Rows from block 2 of a small class-conditioned image diffusion model, named by matrix and row number. Rows with one number belong to one channel. Each number is 128 + 24 x the weight over its row's rms, rounded and kept within 0 to 255. All counts start at 0. Numbers have three digits each.
After each channel's rows are labels from the 100 images, of 14976 (inputs lightly noised), where the channel reaches its highest value: "patch colour" is the nearest of a few named colours to the mean colour under the peak; "responds to" is what is common among them. Only what is clearly more common there than usual is listed. The data: fractals drawn by 1,000 iterated function systems, in grey. In brackets: how many of the 100, against the usual share in percent.
# convs0: first 3x3 conv (model.enc.1.0.convs.0.weight, 96x96x3x3, each kernel summed), inputs 0-95
# convs1: second 3x3 conv (model.enc.1.0.convs.1.weight, 96x96x3x3, transposed, each kernel summed), outputs 0-95

convs0.26:125161160170136122101157120142108121108107124113146096098131152121153121152103129117101134136125170130111125115130149097105151092111166070140110072143150152144127107151149141094145124121174124113116095117124138140082154164130140153139173094100160137147111167122139099119153122074090152134
convs1.26:112123114127148108152135161106132143126111136135107131129127156144119152100120140156130115184087131161164119135119141117136088137121154150110096157177099088107135169123151115142123141110083122108188196129086140122145122136082156107133098099111113092142156092159119107120118128163121108112
patch colour: grey (55 vs 21.1)
responds to: dark on light (100 vs 30.8); sparse (73 vs 26.3); two maps (63 vs 25.6)

convs0.51:148144130096184131141117096123155163141177114151145170145174133113142135124122138133141152138141104134098159131127183119127105172127196175127115105150143103138153134118118162147127157119167135120122128133092154115140152132125193168116149130162129143129098145156117108143157125129126156102
convs1.51:129130136126091110106166149158154122091154156147117094114118101129084184129115123111114135125130134119121128091115127112153162125141124095120150140096143141104157114143136109138137138146094104169097147103114109169149113112156082160149167143085134110069127109161140135097189131123129093141
patch colour: grey (57 vs 21.1)
responds to: dark on light (100 vs 30.8)

convs0.37:147164133124145151141101141120101100131093119115123119136105118075113140106073124088129136159141105123165112128123134103138148078154130052156129092140145140129124120164142163122145158109141161141084077155110099074136110153166161123110146124126140099129141128116141109127125090127138148114
convs1.37:125125134123120134119160129139141138149129115135144143136057147144095094164122123126102117129100159126094088109120096135164158111107127112142126176099122106162110128085140095170101153155120147165146134146148186167085126066132129136144088128140110121138123134148113169151114163130128148145
patch colour: white (100 vs 25.2)
responds to: dark on light (100 vs 30.8); sparse (73 vs 26.3); two maps (65 vs 25.6)

convs0.62:151104149126160121109125096141086111141103139153103127120140121088133144102125082163115154131120109128114150125106124100148153118146108123150135130135108129125116134144126158144121130101115114156163103134161124123125108161126168142143152158076161068140068086139140116084112101116160053135
convs1.62:138084157120096104103154097082142147085111108141155144118099106120125110116096086143125135140143114129186147135096107130110144086114138144135142118083095097108159118142100141124167124140133138120128112142124120126157155115102158124135098088130171204110144141115126101150142145118140082101
patch colour: grey (59 vs 21.1)
responds to: dark on light (81 vs 30.8)

convs0.7:132153110139108149104126112097154095127109145183110161145157163099153146132124156167144091109164111123131132105112151176119099113137050121122122129114137122129133142122171142133126144119122107124151137154128125155151131149048138119105141128137123161126164153112098146168134160145120103090
convs1.7:114124155175127145101124110134082103126116166111164147101156130135135110119157116118082159116112124172131102114125103176058155129105127145122124149120138129151104116136093091121152128108157118152171096171128108127090140120113126149137118138120130149106094152176154174129121154136162114100
patch colour: white (98 vs 25.2)
responds to: dark on light (98 vs 30.8)

convs0.91:128123162120131158120094093118160103111158107119105123132153113145173187117138111092115133135166128166116138119135099202153110114139137160116078133112112130125123101148156111134083137140152128126098129119104123123142123118129104141127169104123111120177124113105089139136103096134133053143
convs1.91:118153129085118119137153109154066142164125117116112121144153154138133112138109164173124109095123113141100112102074129125111145121109114116122122151135098171104101146105091093113144113079124132099145184149118148112095107131168102129124090133130132149113174067154121127120127104126102141151
patch colour: white (73 vs 25.2)
responds to: dark on light (87 vs 30.8)

convs0.94:099143149145074146160116160120157104137142142162184084174168131137133091126136129131149123155081150137094108133097085118111151110155132168142116119122129096096117124092114154107135127136107123124095096108135158138087152088104118104164099121120128121104137139151119136081132112126142089142
convs1.94:126144159131139114133115087122129097041090129106114151094132139107137100178100121100118146126130157125156143125089114132117146158122136098125177094126135150126133121182092176103107165159119155101145142167130131129170140153177107113122147112131122154137148114130132136126116118097111110141
patch colour: grey (69 vs 21.1)
responds to: dark on light (87 vs 30.8)

convs0.57:134141126073124145137105105134083101141108157168178158160079119101128172104121131124100112116163103125123122167096162140169107150117181138110130146132108149138121090150142112113124131090138117124110099139085151133169120111123115100091140118141154103106106120120171095128133113153117146098
convs1.57:117161144135147137097116099127153163140151115077086151078151153112138131162084108138111108126111147105099133145109101120108089082142131111117144091120166168103090136103141100139125127092169136177108135077124093127088125136170119145140125139126138113092122136113114167144125138148118108142
patch colour: grey (62 vs 21.1)
responds to: dark on light (90 vs 30.8)

convs0.4:085101122092106132126116157109157147110137132143139103127125125119143118128177106106105083082079119146160094144119099142127123161145105225136139152133123147129114099125112112108143112130124147118108104117117130124121125072126105158142081121115109113132126118154125110095107116172095123170
convs1.4:111115135128108111124168096078065103110184118134128152104158148080160111131100126113126132141159136098081145162116105120105137163143138133093162097096154124117094115140115090143117141118157110132142134115117089141156138103149103109119165120106128112087133118112154129139125131146163077103
patch colour: grey (50 vs 21.1)
responds to: dark on light (100 vs 30.8)

convs0.82:114124099170167132165128135118120164144164163147144157135143085122135111142146126142154120172118098126121126131109142104131131109085119127124134134162156089119121176111110159171142124134111158150131123140055104104151138120171182142085131133120122162120124096135142135109164145137149179128
convs1.82:115133154128101090114125135154136140120112124110109130109155108127121202122080126096147175124150111139112114081130099154142131129182148127152144126116105163147128124095170123082089125143136135147141104098124118103153123094107070110118121094120167094127153135096145125118125128154172098143
patch colour: white (100 vs 25.2)
responds to: dark on light (100 vs 30.8)

convs0.12:092142153139111120099138131129116127137101105126131128127108115135108131131102114135077133161127096150136088158118150108155143143095126113112136153129113102120166113105113118138119122105098123135093090114087148123165104116150055111158113116102139057129106086099079163135145076151131112134
convs1.12:127116101152136158100124167148154101141141151106127064137157123165177103180113116120146133097091183114135106103104119101089115130141116081088105102149150129126145146123153120142158144100156143134140106109112092101098128177123116134111133126117156166124112147127120160149124115103095114132
patch colour: grey (52 vs 21.1)
responds to: dark on light (100 vs 30.8); sparse (65 vs 26.3); two maps (52 vs 25.6)

convs0.18:118086129155068144149120171105142109133091108173096092141124153124158133120132119105129112124139109145132110107142138128164139141099134103153125134091145118098118106090145150139143108121099096087116173105122118111127161086124063090136117149133086137126127099132116143140073137109134097159
convs1.18:170130130125169131098130127088129161085139142092164134137106122104124135142063110094158136143120176108125124135154092118105151204129182142102128129137138152110122100164162156114135126093140167141116111107082143135106100123110133146091107126110139156131112127137128149125132131146168132145
patch colour: white (84 vs 25.2)
responds to: dark on light (84 vs 30.8); sparse (58 vs 26.3)

convs0.10:114145102152156124112143140119081123124120178130172138154131101112098129098107114102111115117164114135106099106125151126095072114124072115136096131170120127117136117124120110145145155106121103169147142110143150149156127077123147106098129101134084149156087175089142110151097119115112094145
convs1.10:094148103156078140092096131102110091144135123164106137117147162169183187189140148109117137103123112137119123166153121157096119117120119151062133154138100118162159139118152111106103159102139132162131130144122125158087114143132131145098139141129133154129114106127126163123111142100137121144
patch colour: grey (82 vs 21.1)
responds to: dark on light (100 vs 30.8)

convs0.80:137150090127120164126119093110077111091074138161132123187136147088121126138108144151171095106149161157106114092134116159153131114142117092123106124127164126104103155141112140142108108125114173116102147165141119118182158118164147103146159127135143156109110109131138156112114121163128159123
convs1.80:112107136110115135130115105156132173145165131100117176129127126085102105100130113146114113143094036117091164146126149153105136094134115120134114128148120143144137152146121129123140144112138166177176120128125121161074093149142114138126101130146165099126099151126114130102121145091143139085
patch colour: white (100 vs 25.2)
responds to: dark on light (100 vs 30.8); two maps (57 vs 25.6)

convs0.15:112094123099121083144130176115127127131116145131142136131114125117132115169117156097128083088144119146108083130118112118156180176121082150112115157126145111116103103125099114084080124183133114131116124145112161135122183115147130111150118096107099129095176108142158130127117129122131164158
convs1.15:153131170114125170119136123134105131128165085112112122118107126103155147082114102171151087125113138145159191134127107151092116111109178113134138120132119184142159181162159100140166127134160150104117111130120118154134093129130134113112155160152161114159120150104123153103131113130110124163
patch colour: white (93 vs 25.2)
responds to: dark on light (93 vs 30.8)

convs0.73:118120111112147154116120081118097099130089107156132098101113133134118142133085115114139107076119119126138125122138090125140168071092085092112108128117109147120094142119114160129113158141088150142123117142135120077123101109163166094138118119143145103113101127139137104120065132121154081088
convs1.73:155119135141135097141090142134152158096119126100141152165092111127150125164202128130122119164142144133116138142159125153149109147145145160177123118103110093125164096124081141165136088138130147148137118145162129116124142110096105142155090122145098133151139119124113146149146102154118202151
patch colour: white (97 vs 25.2)
responds to: dark on light (97 vs 30.8); sparse (54 vs 26.3)

convs0.68:130131135151116111142143137154061155127108114130125084060079117111100074145156123124116094150111094166138114112142122109126105118141084100106132119129120105129157122146096144139143127118106107134111131155146155105088140084134144175151150104145131145094135163129178135151127117100102114144
convs1.68:153151105131167127167127145118120160140104113127088166136141101135174169093119119143168136106127157110124136158120110109086133139130122180142103113150114137136095136113098130079124146068101144149129172064120129107124103151129144099101114123085104106158129097106104107131127112148116131143
patch colour: grey (56 vs 21.1)
responds to: dark on light (74 vs 30.8); dense (29 vs 9.7)

convs0.45:115155113109126128133131170121138092133114118120116101132093128146132095125151076106103076105119101134121121097124132102142152136151062166137099169152139107129114105114105136111127130163124113155141126131123139108096139111128095137095078095122055086160134116139111113150107147164130156164
convs1.45:133115120155099113149112124096102128120123115155120129145178134126149165159081107112172128132133126140142124166083103095100143130145181156103177132107107141118123138138112103123116122121155134125107148107165077148142116139118097135129183154116162106093115078107133151102135134121118074158
patch colour: white (92 vs 25.2)
responds to: dark on light (100 vs 30.8); sparse (66 vs 26.3); two maps (59 vs 25.6)

convs0.41:124124126088137089130131142120111078085132156185136120146076102137098127103121106120124166103129102080123082122157137140117084157090121114182131125121110118102129105114131138138125121131113143141189131108136134112130145097118149127109123150120146122149117116094095123147161058122123089122
convs1.41:111167110088154140087146122107096126139141080131142146114150117128132158181122158120126098108094115149113116147112096153134130126120140138117177120099101165134140122147145157084113131118098159124201121176110095163115123110130107114148104143152112134113129110140138119113086193101136125121
patch colour: grey (48 vs 21.1)
responds to: dark on light (63 vs 30.8)

convs0.59:114148119107172124137165129068165099127145129134102142109145114119103137144136108175112130107096154194131130137147159116125113111134138134081092117115140129119158167166162163114121160059130138153104132123129174114147109122144132142151118145088119141074108121127129111143106115123137099156
convs1.59:122111104177091135129093127112140159156171113119149120158108069130132138131120115105120100100162130112127119115156157133129129119129118093145081137147083131149129106128147092142172141148129140156115128142134076147103178156126142153105107088132145174139130091131117162126172135147116178107
patch colour: white (56 vs 25.2)
responds to: dark on light (95 vs 30.8)

convs0.63:104104117130145145149115128116101088083105114158131102144114138113125136130118106115103125116123146100110106111117116156148092134129136080127141108121166133125147109132111157108127166104106147124127149129097129139219089084140132143103103189115112165133124078116119095169117140097125086121
convs1.63:181123092146137106133128104127151167106138126138106172093154104107108133127140132109104139170141104153109145081141188139138135147113125108092117121136125124095092132085109109130078131131139150168110142137144110144079159171128120117099148081126150096113137129112162097111136113155129170121
patch colour: white (99 vs 25.2)
responds to: dark on light (99 vs 30.8)

convs0.61:159120092094190146130147115119125170107119155082142159120161113124167125105171122127122119165122125168146118146117084146138090115140128122098108153130156141081112164129135088149145119134126160132120118134201122127156134157186129152111138135136130105137109151119133114161087119132118150137
convs1.61:111134090134109124150079128150145108072124114171077102130103110150122156120087107117138120085161175166134161155127141116144177155091133141160141166154117113122124128112135115152153100147078126140137165120097167122124145136093139145133132134138116129105169094124144116103118102128153108141
patch colour: white (83 vs 25.2)
responds to: dark on light (85 vs 30.8)

convs0.60:126119138092146104096128075131102092134114115148150128149128162110111153170058123122130121089139099146116110139126141088133145071120151092123147089109120126167125129143109096151090128121117143111135129101115111139110122156150154107128129085116129137117062107152135125157126124149095103075
convs1.60:145123116137150115143108109150150121140124147079109107133099103153114088085142129161135078143137160158206122130133140147135119142115079102164077129119129112129134133115138123114129125110108097154145116129160143131098151122073173106139120101156118149142154141091143123116121143119107194116
patch colour: white (97 vs 25.2)
responds to: dark on light (98 vs 30.8)

convs0.48:161135133138074160134094173130119174147173145148107118138121147122125105114177139117146179149137074103110137131137112147092101136131139183091136142102147114105144102133127142153116112147096139147145094129129120099144175083132101173146102134105139150098130122132139151134133162123096150144
convs1.48:092164141141124081114199161107125102126117094145140118138158173118106152134155139129162111111159142144116136122137108105133182154128120133157147123147121122132083122130111126152123180101153127125114121138120104106154088133167090136148159145127112111126115165150098133109117110085166074140
patch colour: white (65 vs 25.2)
responds to: dark on light (65 vs 30.8)

convs0.19:131124094160099144096123152152103099149138139135130101153103097155091122121127108128123163165135102160109074128150102104131074109155138118117133129146133138113116151100099118125106113101096117110104138153090127126145138152148064177127104138108109128105121154148102131155133077109065135140
convs1.19:124123119171077108131124115094108148060105078123117144106113199127146157131158125085109122141145162129148183114128091094118150122120139128141112083150117110123133145116108131110121159097170157129128133144111142085114118132114138142123091121118154128085112125143121104121160159101129104116
patch colour: white (100 vs 25.2)
responds to: dark on light (100 vs 30.8)

convs0.3:115110121124085121131115102150112128141096063158135127150149114124123084169099134123118085097090112146109132123103124121149095087116079147130109131150131147184093156123082087114124097132110143132143117137084106161114118117122092073123135130150132132150143144172138136128090138127125100110
convs1.3:105126161105109118097137086118115160083100146116150126089097158096123156112144143130169149156155112157129122126131103148139149140151129173148125109099138143133171146139175122101119160081133097096147139131122173119099113100084150152083139111147135186114165138123100116129125154116134131130
patch colour: white (53 vs 25.2); grey (46 vs 21.1)
responds to: dark on light (99 vs 30.8)

convs0.70:143144134107077113109100131099089053160104100143120122133082155112112132134090109137139101104115100145167101132113094121178186098125073104155116105122120106107121139124133159143121143128108116137117130161103129112134117099153140070148089129128109128132104124103118123124112102109118117100
convs1.70:112152148106143161128128146136168164082133138139135116155122108157104073129168132115118136141102104112081137149170146141144132145122142105092122151141181190141118103121134130135146085144131148126089115138188142090139105117115083138111121135116141075147133152162124147152123114119134165131
patch colour: white (99 vs 25.2)
responds to: dark on light (99 vs 30.8)

convs0.50:169137104118140094111132111113093140115146117132150154133144143098103144128126141095104167144098108139123123092141138131137127077100171097145112104131115105148141090196096100083104161084135137134151116120122134099102106127108179109097116064115119129135109141134127128132150084119126155097
convs1.50:109122132129125102129127142134108123145125122152105037104134119166137134120098150118113146147140104168136121148098170132174121138143133176131133113174149138104117147123169124123155133128092116143157143070090130143138157146148164124113086128107115114144084127178129098162126170132119112119
patch colour: grey (72 vs 21.1)
responds to: dark on light (91 vs 30.8)

convs0.40:139143130096205136143136103162160124133175131118136161138165124135117124139111136140163153103131123146119177154124153121097113146095147150098141138102146130175119138131160160137117133128154133145141121100121117150095132185092204134140165147126125126096115128121143161126133147147181116128
convs1.40:130122116109135087111125105110145112130101136161161116105107071131122112148093138143079138138165179129133159142113139143143132133147089132181146110155115151127137093133161131118151126155099122158151146156134119135207144117148103119138134115105115141081111133137173088140152113124125077114
patch colour: grey (83 vs 21.1)
responds to: dark on light (86 vs 30.8)

convs0.13:131139133122134119095136145140141146177119149124116113174089128084144138107164132118156125116117121114158129122130095036204166114139120142108085117131117124098137140121165144147138116153111082098133118156124120101099119118146099131090131134157119097118122151098133102115122103138165121108
convs1.13:155187133100173152132108125114113113099156167131108149120111112150141145077123180132110133111140142166174130119133159138131141129101140138085127158172099110100118087158136122165131137168151131148145103143125137110106100121139140141130137149102122151175113159142135106118124176168083111120
patch colour: grey (58 vs 21.1)
responds to: sparse (54 vs 26.3)